{
  "model": "contrastive image-text model",
  "dataset": "dead-leaves pictures: piles of overlapping shapes",
  "train_examples": 145000,
  "image_size": 48,
  "crop_scale_min": 1,
  "horizontal_flip": false,
  "translate": 0.12,
  "tokenizer": "word",
  "vocab_size": 39,
  "loss": "softmax",
  "embed_dim": 256,
  "encoder_arch": "vit",
  "encoder_norm": "layernorm",
  "encoder_norm_position": "pre",
  "encoder_activation": "swiglu",
  "encoder_mlp_ratio": 2.67,
  "encoder_head_dim": 16,
  "encoder_fused_qkv": false,
  "encoder_bias": "all",
  "encoder_qk_norm": true,
  "encoder_parallel_block": false,
  "encoder_dropout": 0.05,
  "encoder_inner_norm": false,
  "encoder_patch_size": [6, 6],
  "encoder_layers": 12,
  "encoder_width": 384,
  "encoder_positions": "learned",
  "encoder_pooling": "class_token",
  "encoder_register_tokens": 8,
  "text_encoder_causal": false,
  "text_encoder_width": 256,
  "text_encoder_layers": 12,
  "text_encoder_norm": "layernorm",
  "text_encoder_norm_position": "pre",
  "text_encoder_activation": "swiglu",
  "text_encoder_mlp_ratio": 2,
  "text_encoder_head_dim": 64,
  "text_encoder_fused_qkv": true,
  "text_encoder_bias": "all",
  "text_encoder_qk_norm": true,
  "text_encoder_parallel_block": false,
  "text_encoder_inner_norm": true,
  "text_encoder_positions": "rope",
  "init": "kaiming_normal",
  "residual_init": "none",
  "optimizer": "adamw",
  "learning_rate": 0.0015,
  "beta1": 0.9,
  "beta2": 0.999,
  "eps": 1e-10,
  "max_grad_norm": 5.0,
  "cautious_weight_decay": true,
  "max_steps": 2700,
  "batch_size": 128,
  "epochs": 2.4,
  "lr_schedule": "linear",
  "final_lr_fraction": 0.1,
  "warmup_steps": 130,
  "weight_decay": 0.3
}
Rows from block 6 of the image encoder, named by matrix and row number. Each number is 200 + 40 x the weight over its row's rms, rounded and kept within 0 to 999. All counts start at 0. After the name is the row's rms in percent of the matrix's.
# q: attention query (encoder.blocks.6.attn.q.weight, 384x384), inputs 231-307
q.44,106,235,154,201,176,206,184,139,160,204,181,143,209,128,207,190,230,193,237,265,148,207,140,164,247,185,122,282,237,250,172,157,184,167,202,244,207,187,268,181,190,270,235,213,146,189,208,230,146,210,190,270,179,196,215,245,148,195,245,202,171,241,157,253,179,216,161,191,209,282,253,176,220,166,226,171,222,216
q.45,098,156,177,238,240,193,144,163,204,179,204,149,121,251,181,211,213,217,190,200,228,214,157,228,126,199,187,229,189,171,267,171,163,255,185,158,178,243,202,198,208,115,142,194,202,175,276,262,233,159,190,198,180,206,198,181,181,185,223,186,239,183,229,198,160,190,215,202,190,203,223,232,191,144,200,175,249,238
q.46,088,298,221,190,246,161,217,234,235,184,221,151,152,136,274,200,103,146,178,201,172,197,164,245,158,168,161,221,208,208,240,212,177,176,185,86,169,268,166,148,152,175,257,143,258,189,164,194,209,197,155,230,163,212,189,172,222,201,161,200,201,172,197,203,143,186,213,113,209,240,157,154,215,246,130,195,263,193
q.47,093,180,174,206,175,155,169,178,190,145,225,237,236,188,213,145,259,194,225,216,182,228,225,186,245,162,217,244,237,238,167,211,244,217,184,233,198,135,217,164,164,230,179,184,169,212,197,89,231,243,192,169,262,179,211,186,239,221,202,220,166,157,122,234,200,246,167,210,205,228,199,175,216,198,174,251,247,200
q.48,105,220,218,176,241,180,155,233,212,153,270,129,226,151,148,143,149,249,172,247,220,98,197,164,240,183,86,209,153,168,189,201,149,210,181,146,283,250,208,246,230,195,158,166,194,137,298,200,173,165,187,237,162,237,154,205,257,256,174,284,215,278,216,117,189,202,197,135,216,158,238,240,163,195,209,199,167,219
q.49,089,138,212,206,126,159,232,119,204,148,170,187,168,218,294,272,181,243,262,200,158,205,218,168,234,178,225,270,141,222,261,187,188,154,273,257,228,192,242,206,198,205,188,188,193,202,228,211,207,308,203,180,183,187,205,157,144,206,255,182,204,229,150,212,181,263,214,168,160,179,188,210,177,188,219,168,228,200
q.50,098,197,182,294,170,235,131,154,245,208,168,233,238,167,241,197,222,156,222,242,200,241,168,126,205,214,263,254,210,273,186,136,205,237,183,289,202,195,216,209,231,248,227,182,153,152,217,228,273,256,221,257,212,261,173,138,195,158,179,175,231,127,225,194,251,204,191,198,217,254,237,212,195,176,172,230,161,202
q.51,102,193,212,206,250,199,210,220,220,186,246,251,195,184,135,158,274,199,243,179,261,233,217,171,130,201,151,253,93,223,176,167,217,155,226,212,239,181,220,255,253,211,182,296,205,153,224,176,244,150,272,191,194,249,163,158,182,183,271,221,211,225,213,234,230,181,225,203,250,222,169,217,133,148,106,262,244,220
q.52,125,200,220,210,132,212,222,176,195,207,255,290,184,225,237,244,184,175,194,226,211,231,171,223,209,182,296,180,257,197,216,177,241,197,182,241,155,185,195,178,175,251,157,144,179,213,162,199,201,203,146,218,184,165,176,198,198,140,210,106,185,193,201,142,134,185,231,209,225,207,197,212,246,185,191,201,235,227
q.53,095,99,165,254,204,111,151,197,242,144,196,219,138,168,181,220,258,257,122,208,172,191,205,283,133,204,268,145,177,220,206,171,163,202,155,209,246,256,199,172,202,185,159,271,143,170,241,246,198,184,171,198,191,141,146,220,212,212,211,174,236,187,207,222,199,246,269,206,247,116,140,214,246,203,198,139,131,105
q.54,105,240,211,205,190,225,180,138,200,167,195,224,188,128,221,204,202,183,176,178,190,233,164,183,224,226,243,224,161,212,207,239,174,240,209,261,187,214,207,153,201,278,235,168,170,250,197,185,208,210,186,233,205,122,229,230,122,241,157,118,110,121,226,186,160,142,203,170,235,204,197,207,267,248,212,138,265,244
q.55,087,189,171,230,218,201,192,216,226,186,152,231,191,174,193,255,192,186,201,181,223,234,255,178,128,96,275,263,204,267,197,157,181,156,198,222,238,143,216,212,187,130,161,193,240,105,174,178,120,225,208,256,198,181,193,216,198,196,207,149,209,180,235,220,217,243,174,188,134,176,197,193,228,196,174,261,196,198
q.56,099,123,157,235,151,304,234,215,148,209,161,270,244,224,141,224,189,215,189,217,192,203,182,244,204,181,198,176,195,222,199,222,229,144,286,307,178,173,172,190,199,252,200,199,177,154,204,146,197,213,209,253,171,174,188,176,159,153,229,124,182,264,134,238,124,221,177,246,188,232,218,220,224,210,227,202,237,237
q.57,099,227,263,226,219,256,194,173,157,295,107,242,222,184,218,247,225,178,211,161,222,184,159,200,180,203,250,166,237,134,209,160,227,230,150,211,187,202,193,160,166,177,195,143,194,235,119,221,228,245,204,154,263,168,180,184,153,232,160,136,163,112,231,178,153,204,213,172,192,294,236,189,205,258,195,124,211,221
q.58,120,111,251,204,174,215,183,105,240,164,198,227,146,251,234,163,166,151,115,215,166,207,197,233,173,224,246,231,219,187,188,174,255,192,242,293,119,217,170,185,199,241,218,188,180,225,173,199,215,296,180,228,240,161,225,178,180,171,167,122,215,181,227,189,165,198,201,215,207,251,220,176,220,190,140,259,186,261
q.59,107,269,186,171,210,185,224,241,183,173,190,202,187,126,224,181,142,260,238,202,150,153,237,174,166,168,181,161,166,189,200,226,200,200,196,153,324,234,213,214,276,138,139,202,191,172,208,218,185,200,178,173,157,254,167,221,150,203,200,217,185,269,162,181,259,232,199,156,162,164,190,291,180,185,213,203,174,211
q.60,091,236,155,210,225,231,191,230,239,219,125,109,172,203,173,212,248,144,215,178,199,182,151,157,173,141,154,240,195,179,242,182,150,235,143,191,214,137,199,174,170,212,160,239,203,225,268,204,172,198,165,139,216,240,199,186,276,298,111,223,165,181,227,192,181,250,165,180,188,229,175,164,238,114,208,176,222,170
q.61,134,205,196,164,225,186,240,214,204,184,162,197,191,210,124,177,221,220,267,199,174,183,194,204,200,173,191,188,195,217,218,180,177,201,216,178,290,197,257,227,242,157,132,193,211,207,198,194,226,165,250,136,235,257,175,206,204,197,248,258,226,253,136,207,253,206,197,198,192,138,247,285,144,164,211,210,203,210
q.62,115,268,195,185,200,181,243,257,194,188,158,164,164,176,165,198,223,127,178,148,237,187,236,206,189,201,220,192,178,189,239,264,79,228,120,130,280,203,200,156,195,95,207,249,212,191,208,237,167,143,210,148,245,258,206,225,231,260,176,264,228,193,224,187,248,198,175,180,132,181,209,223,220,196,221,238,174,159
q.63,101,186,243,139,228,168,182,273,204,196,136,189,234,159,101,117,202,160,176,150,142,138,283,218,198,168,175,213,174,173,171,211,227,162,133,173,241,171,250,217,242,213,142,164,204,223,161,199,236,195,161,164,180,250,204,189,189,168,212,249,195,202,133,214,224,189,208,217,220,169,225,234,185,237,276,202,189,212
q.64,089,274,190,172,173,224,246,265,174,267,180,171,245,157,196,239,198,166,197,163,188,187,142,213,197,204,236,57,190,213,143,163,232,107,222,199,217,220,184,167,246,236,217,220,156,224,205,222,241,216,198,162,219,173,196,251,222,132,192,138,133,119,193,236,176,201,199,166,232,242,241,212,216,192,205,205,195,225
q.65,091,222,268,185,123,115,233,175,174,131,234,190,237,233,225,233,259,234,287,135,224,245,200,171,202,213,171,227,160,248,187,214,183,166,177,233,124,252,198,207,197,177,173,86,214,171,228,146,194,131,166,198,247,159,249,214,207,165,129,201,194,236,157,204,211,169,101,222,209,142,219,203,214,158,141,211,225,233
q.66,106,189,198,162,243,167,180,121,202,206,209,164,175,190,186,213,153,196,200,179,187,210,224,250,197,239,179,227,189,188,242,225,195,223,229,161,221,212,171,199,251,225,201,245,215,187,171,194,268,191,168,247,135,253,166,273,209,208,191,210,197,222,189,193,193,129,186,103,206,178,169,169,220,199,212,213,258,150
q.67,100,209,237,101,193,186,222,256,97,236,128,159,214,186,206,231,239,193,229,146,190,155,167,199,198,248,249,188,186,204,211,115,231,228,220,215,241,203,188,227,187,259,257,235,213,143,201,209,222,192,195,204,287,235,193,195,181,235,163,236,188,182,196,274,139,196,177,210,209,238,211,179,200,232,257,135,160,175
q.68,095,228,209,136,167,213,214,168,219,289,172,233,201,188,163,176,191,222,208,209,184,216,120,207,234,178,201,305,168,199,175,169,240,190,154,184,225,181,143,263,168,191,175,278,224,145,267,189,181,180,285,213,154,220,208,191,205,241,140,145,231,289,178,220,216,197,152,213,226,219,160,217,223,216,219,166,232,208
q.69,087,203,176,244,123,301,141,225,237,164,254,219,187,152,234,213,212,219,175,240,198,255,193,215,159,221,214,219,243,159,205,203,178,111,166,195,144,219,204,243,171,323,195,230,216,172,214,184,232,203,214,213,221,199,179,162,225,169,187,163,238,227,198,214,121,195,225,211,235,214,199,219,260,224,167,213,192,184
q.70,094,232,135,262,181,138,192,203,189,217,241,205,227,238,211,184,216,184,190,259,234,176,270,230,185,225,184,171,204,220,228,179,207,163,133,198,224,134,216,187,164,184,169,217,196,215,179,178,196,142,202,167,174,147,175,160,165,225,222,211,216,239,241,172,215,286,203,231,182,160,176,267,245,217,126,132,302,283
q.71,090,118,199,286,156,235,228,148,183,224,184,198,195,196,189,222,160,137,175,275,264,211,241,213,242,143,320,183,249,198,188,205,288,116,241,245,200,238,264,256,184,279,198,190,144,226,208,286,224,237,169,241,195,227,214,177,105,126,187,185,178,210,232,273,138,102,216,208,175,217,230,252,172,200,156,206,193,199
q.72,094,181,200,263,240,148,204,146,253,254,199,242,217,265,215,172,173,206,182,209,220,246,232,186,146,254,195,209,280,238,291,168,208,205,213,139,163,315,190,161,188,187,186,232,146,195,298,205,224,183,221,144,160,287,195,194,225,220,255,202,285,223,191,167,223,201,157,192,186,161,223,183,182,248,234,158,156,187
q.73,102,266,185,175,175,191,240,226,173,280,156,192,253,220,258,171,192,154,214,178,183,175,166,174,223,235,208,174,168,208,143,208,174,221,157,171,220,119,158,158,263,172,237,129,257,252,178,206,216,203,211,155,251,218,196,232,162,217,157,203,88,141,192,213,247,195,169,162,141,199,259,224,244,265,209,190,187,231
q.74,090,169,201,170,221,209,177,108,239,211,220,228,167,253,148,115,234,171,174,210,209,233,191,137,161,208,211,171,166,198,241,174,279,198,155,145,190,163,214,123,210,122,197,244,206,171,153,151,232,159,149,137,176,212,200,157,193,177,246,194,257,241,236,220,232,212,175,113,201,184,167,163,213,246,159,273,246,220
q.75,099,196,197,152,163,151,225,153,171,197,241,188,205,202,210,242,240,181,220,131,218,203,196,131,208,213,121,120,152,200,187,225,207,236,188,162,239,230,243,225,223,79,224,187,251,230,135,186,229,175,230,175,227,237,231,190,189,267,188,222,105,225,225,220,168,188,174,92,108,197,168,201,185,233,240,183,242,162
q.76,095,319,212,195,220,219,190,271,145,224,169,198,192,176,149,283,193,244,232,267,176,167,163,198,163,208,165,236,240,275,216,115,242,190,244,244,178,174,214,221,108,241,212,219,134,163,295,144,122,224,266,256,181,102,217,156,234,235,202,166,250,171,182,195,283,200,209,277,203,180,135,227,202,207,172,166,213,169
q.77,086,260,168,235,135,190,180,218,190,180,217,177,142,177,179,332,149,266,106,144,186,216,265,218,199,199,138,259,215,261,236,217,226,106,200,145,160,270,216,236,191,238,125,164,205,229,234,152,220,187,165,219,251,178,155,219,187,149,195,161,233,220,175,231,237,153,187,281,154,194,192,171,222,202,172,141,224,169
q.78,095,187,242,254,213,249,162,228,218,176,147,209,234,151,273,184,132,135,152,227,195,213,219,195,154,227,199,228,244,203,246,192,154,150,183,182,84,194,269,225,149,235,237,218,200,194,205,184,197,209,221,200,220,114,185,177,196,170,153,98,212,220,237,187,175,214,127,168,175,279,146,168,193,211,154,176,160,188
q.79,099,156,129,265,180,166,187,223,173,206,235,202,180,234,244,123,209,210,200,241,213,223,257,173,166,168,149,188,200,176,178,122,230,206,212,203,205,155,154,214,241,198,197,139,170,213,192,254,160,172,163,165,191,196,179,173,175,198,204,182,250,248,200,134,175,207,248,195,148,226,110,245,242,219,152,246,154,184
q.80,104,196,222,200,197,207,162,166,255,206,246,168,152,153,178,193,236,154,183,228,271,268,278,272,226,227,110,171,184,197,204,207,207,198,247,208,191,257,204,184,279,158,134,230,212,255,170,232,212,242,179,241,172,238,232,268,201,111,168,224,168,231,137,263,165,248,220,247,255,200,197,178,189,203,193,208,229,164
q.81,102,115,149,198,240,218,190,143,258,176,172,210,166,235,204,178,166,227,205,234,213,239,223,212,197,215,231,229,231,153,212,157,193,239,154,216,159,297,191,177,190,224,133,166,157,208,187,171,274,262,247,198,236,236,236,239,178,123,205,165,212,197,216,232,157,198,216,245,194,192,214,180,202,209,212,282,265,199